python train.py --model="self-supervised image encoder" --train_examples=72500 --color_jitter=0.4 --parallel_block=false --conv_stem=false --optimizer="adamw" --lr=0.00077 --beta1=0.9 --grad_clip=1.0 --batch_size=32 --final_lr_fraction=0.05
Rows from block 2, named by matrix and row number. Rows with one number belong to one neuron. Each number is 128 + 32 x the weight over the matrix's rms, rounded and kept within 0 to 255. All counts start at 0. Numbers have three digits each.
# fc1: MLP up (model.blocks.2.mlp.fc1.weight, 3072x512), inputs 448-511
# fc2: MLP down (model.blocks.2.mlp.fc2.weight, 512x3072, transposed), outputs 448-511
fc1.130:128128128128128128187128128128128077228191211128128128216128128128128128128128080199128128128082128128128128128193128128128059128041191128128051086078128128071128128128189159087128128055128128
fc1.131:045069128128076128128128097128128128128128128128128128128187214128128128077128068128128128192165128128081128217128128128128128184128128075128128090128128128080128128128128128128128207128200128
fc1.132:128128128128078223044128128053128128128128169128169128128128128128074128128128128128056128128128128128128128177128128062128128170128175128128077128191128128058128128073128128163128128128160128
fc1.133:128128128128128128084128128182128090128128230128128128170128128128128128042128128128128084171128174128163128181128128128128072128070128128128128128128171128128128128128128128128066016128128174
fc1.134:128179128188083128170084085128128082219128207128128093162190128128128081072128128128128052068128128128128128128128128128128128085128128128188095218128128128128128128128128128167069083061128128
fc1.135:128128128128128128128128128053128128193180128197128128081128193128128128128128128176190128128128128128065128128128128213128128128189128128128128128128128128073068128128128184195128128128255128
fc1.136:128128063128128167128128158128184128128128128083128166128036128128128128082067094094128084192208128128128128128021128128128128128128086128128180128128128128128128128223128177128177128128162069
fc1.137:069128128234128128128074128128128128128128128168128128128128128185128128128128128128097088085128128128128128128128128166128128222128128128128095163128128128046068128128128128128128128078128083
fc1.138:167128128128078128180063128128188128128128128128128128088128089128128128067128128128128128128128128128094128084128211128128128158184128128090092128128128128128082128128128128075128128074128128
fc1.139:128074128045128193202080203128128128186128128128128128128064128128128128128128128172128171128128074128166074128128092085128128173128186128128128128128128128128128128128128128128128128128165128
fc1.140:128128128128128128168087128046128128077128128128128128181049128128175128128128128128128128069128128128128128170128128128061128128066203128071128061128128128178128093128128128165128187128128128
fc1.141:128128128128128128128128128128061128128092128128128128214206170128128128128128128185128165079075128128128177128203088169128128128128128128184032128128128128128128128073128255195087128128128128
fc1.142:128175128203128170091128078128064128128128167128128075128128128128128128128128068054071128169049128172128128128128128128128128128128128128128128128128128182082128128092128128128128128075128128
fc1.143:128128128062128206181128128128128128128128128128168128128128128128192128185128128193128186128128128128128128128017017128128128128128220128128128128128128128128128128128128128180030128178128128
fc1.144:128128128128128128128128128128128182128128128096128162128079128128185197128128128128128179166128086128128128069128046128189128180128128128168157128128178128128180128128128128128128195128128128
fc1.145:200128128197081128128042128128128083128128128128162128128128128128128128128179179128128128128128097053128092128128076166163128073128174202079061179128077128063128128091128128128000058128128128
fc1.146:084128128128128173128128128128080089128128128195171091209128128128175128052128058176128089128128060064128096187128128128128128173128128128128066128081128128128021165128128128128071128128085128
fc1.147:128128053163128128211084128128128080186128128128071128128128128128128128061188128128178128128128128128088172128128128128128128128128128177128128192184192128085128128128070128128128128128128128
fc1.148:128180176196094190128187079128128128172128128184090178061186128128184058128177088128128128128128061128128088128204128176128060128128128128080128128077128128128078128128128188128128128128128128
fc1.149:087128128208128128128128168128128128128185186128075128128213128128128128061175128182128128060128095128013074128128086220128128128128065060128128128128128128128128174128158171128042128067128128
fc1.150:128082089128128128128057128128128128166128128128128128186165171128128128085128162186128128166128128128128128128128176128128128067128049128128128128128128169128128128128093179128128128089128128
fc2.130:128128128128128128128128128128128128111128128196128128128128179128159128128128074128128128128128128128128128128128128096167128128128128128128128128128128128128081128128128128128128128128128128
fc2.131:128128128128128128131128128195128088128128128128128084128128128128128218176128128128128228128060128128128128084162128051163128128053128128128064128128128128128128128081128098128128128183128128
fc2.132:128089128113128128128128128128073128181128128159128128195128128128181128044128069167128128128201128128197128128086171021128128128128181082136066128128128128083090128128099128128128059128128088
fc2.133:044128128128128164128128161128078128193094128128128128128072128128092128084128128150128128128128128128128128128061128128079128128033128069128096128128128128128128128128128173128098128128161128
fc2.134:128128128128155128184128128128128128167169128184128062128128128128170167128128087128188128156128128173128128128185128106167208151057128128128128089163128128128062128149128128128128128207128099
fc2.135:128068128128141128083128067128128128128128128128128128095128225128214128128128093128128200168128128206162128157128128000169128128083128106128128128164128128128062128128093128128128128180128128
fc2.136:128128128128128128159128128128128128202128128193075128128128176128128128128239128128128128128128128193000185183128128232128128128128128128128128190128128128128128128128128197128002111128128128
fc2.137:128128128128128128128128128128128128128128128149032128128212206128140128128128128128128128128128128166128128128148128089128128128128128102128128128128128128128128128128108128128128128165128128
fc2.138:128128079069128128178076128128070128213128128143128128178128128128128128128128128225128210128050128128081128049128128128128048128128167128175088137128128128128171098128078128070092128128128128
fc2.139:128128176128223128128128091167082128074187095073128128128128169128128128128108175128128128214128128214128128128217128128128128044128128128128208128128128128189082117219128087081128128128042128
fc2.140:128128148128073128128128128128128128128220128128128128083173251080128118189128128045128128200128128128128128250128128128207128128128128048128128128128066128128000128198128149193128128128128128
fc2.141:089175128128128128128128186128128128174128128128188128128128128128128188103128036128164128128128128128184128128128128128128190197026128062128077128128128170071068128188128128128128128080128128
fc2.142:128128128128128128128094128128128128197084165173128128206097128128128128092128128128082128128128078128128128128091178128128128128044174128128060128128128220128128128074128190128036073079128128
fc2.143:078128212128128128128128098128128128176128186128128128128167128128128175128128068154189128128155128128128183128092128128128180191128128086081128128088128128060128071144128128190128128211128128
fc2.144:190128128097147128128128128128128128128128156186044128128128180087128128128148123183128128128175197174128128197128128094128128128098110128091180128128186128128128128128128128107128128144128128
fc2.145:082070128128128093177128128128050128128128128025128080128128128128128128128065166128157128231128128128185128128128128128128128024128128128128128128128090030128061128162128128128128128128108128
fc2.146:128128128128128128161128128128171167211128128128100128128128169128128093128128098179128128128151128128128128128128128094160101128128128128128128168128128128128128068058128128159128128128170128
fc2.147:128128128128205128128128188220067128157128128128128128128128128161128128128128083128128223128049128175128128128221128074128128169082128128128094128128128128128128106128128091128128128170090128
fc2.148:128092128128128128128128128128089128128128128128128090117128128128197128128128128128128128128128191128128128163128128098128128128050128128128128128128128128128128128128128128128128128128128128
fc2.149:128128128128095128144128128128128128186157128174172128128071128128128128128128128128128128128128128128186128128064128128128128128128137128094070128101128128128071106128128128203128084128128128
fc2.150:128128128128128105128128128128128128128128128128128128128128128128128128128128081128128128128128128128229128128128128091128128128128128128128128128128128128028070128128128128182128128104162128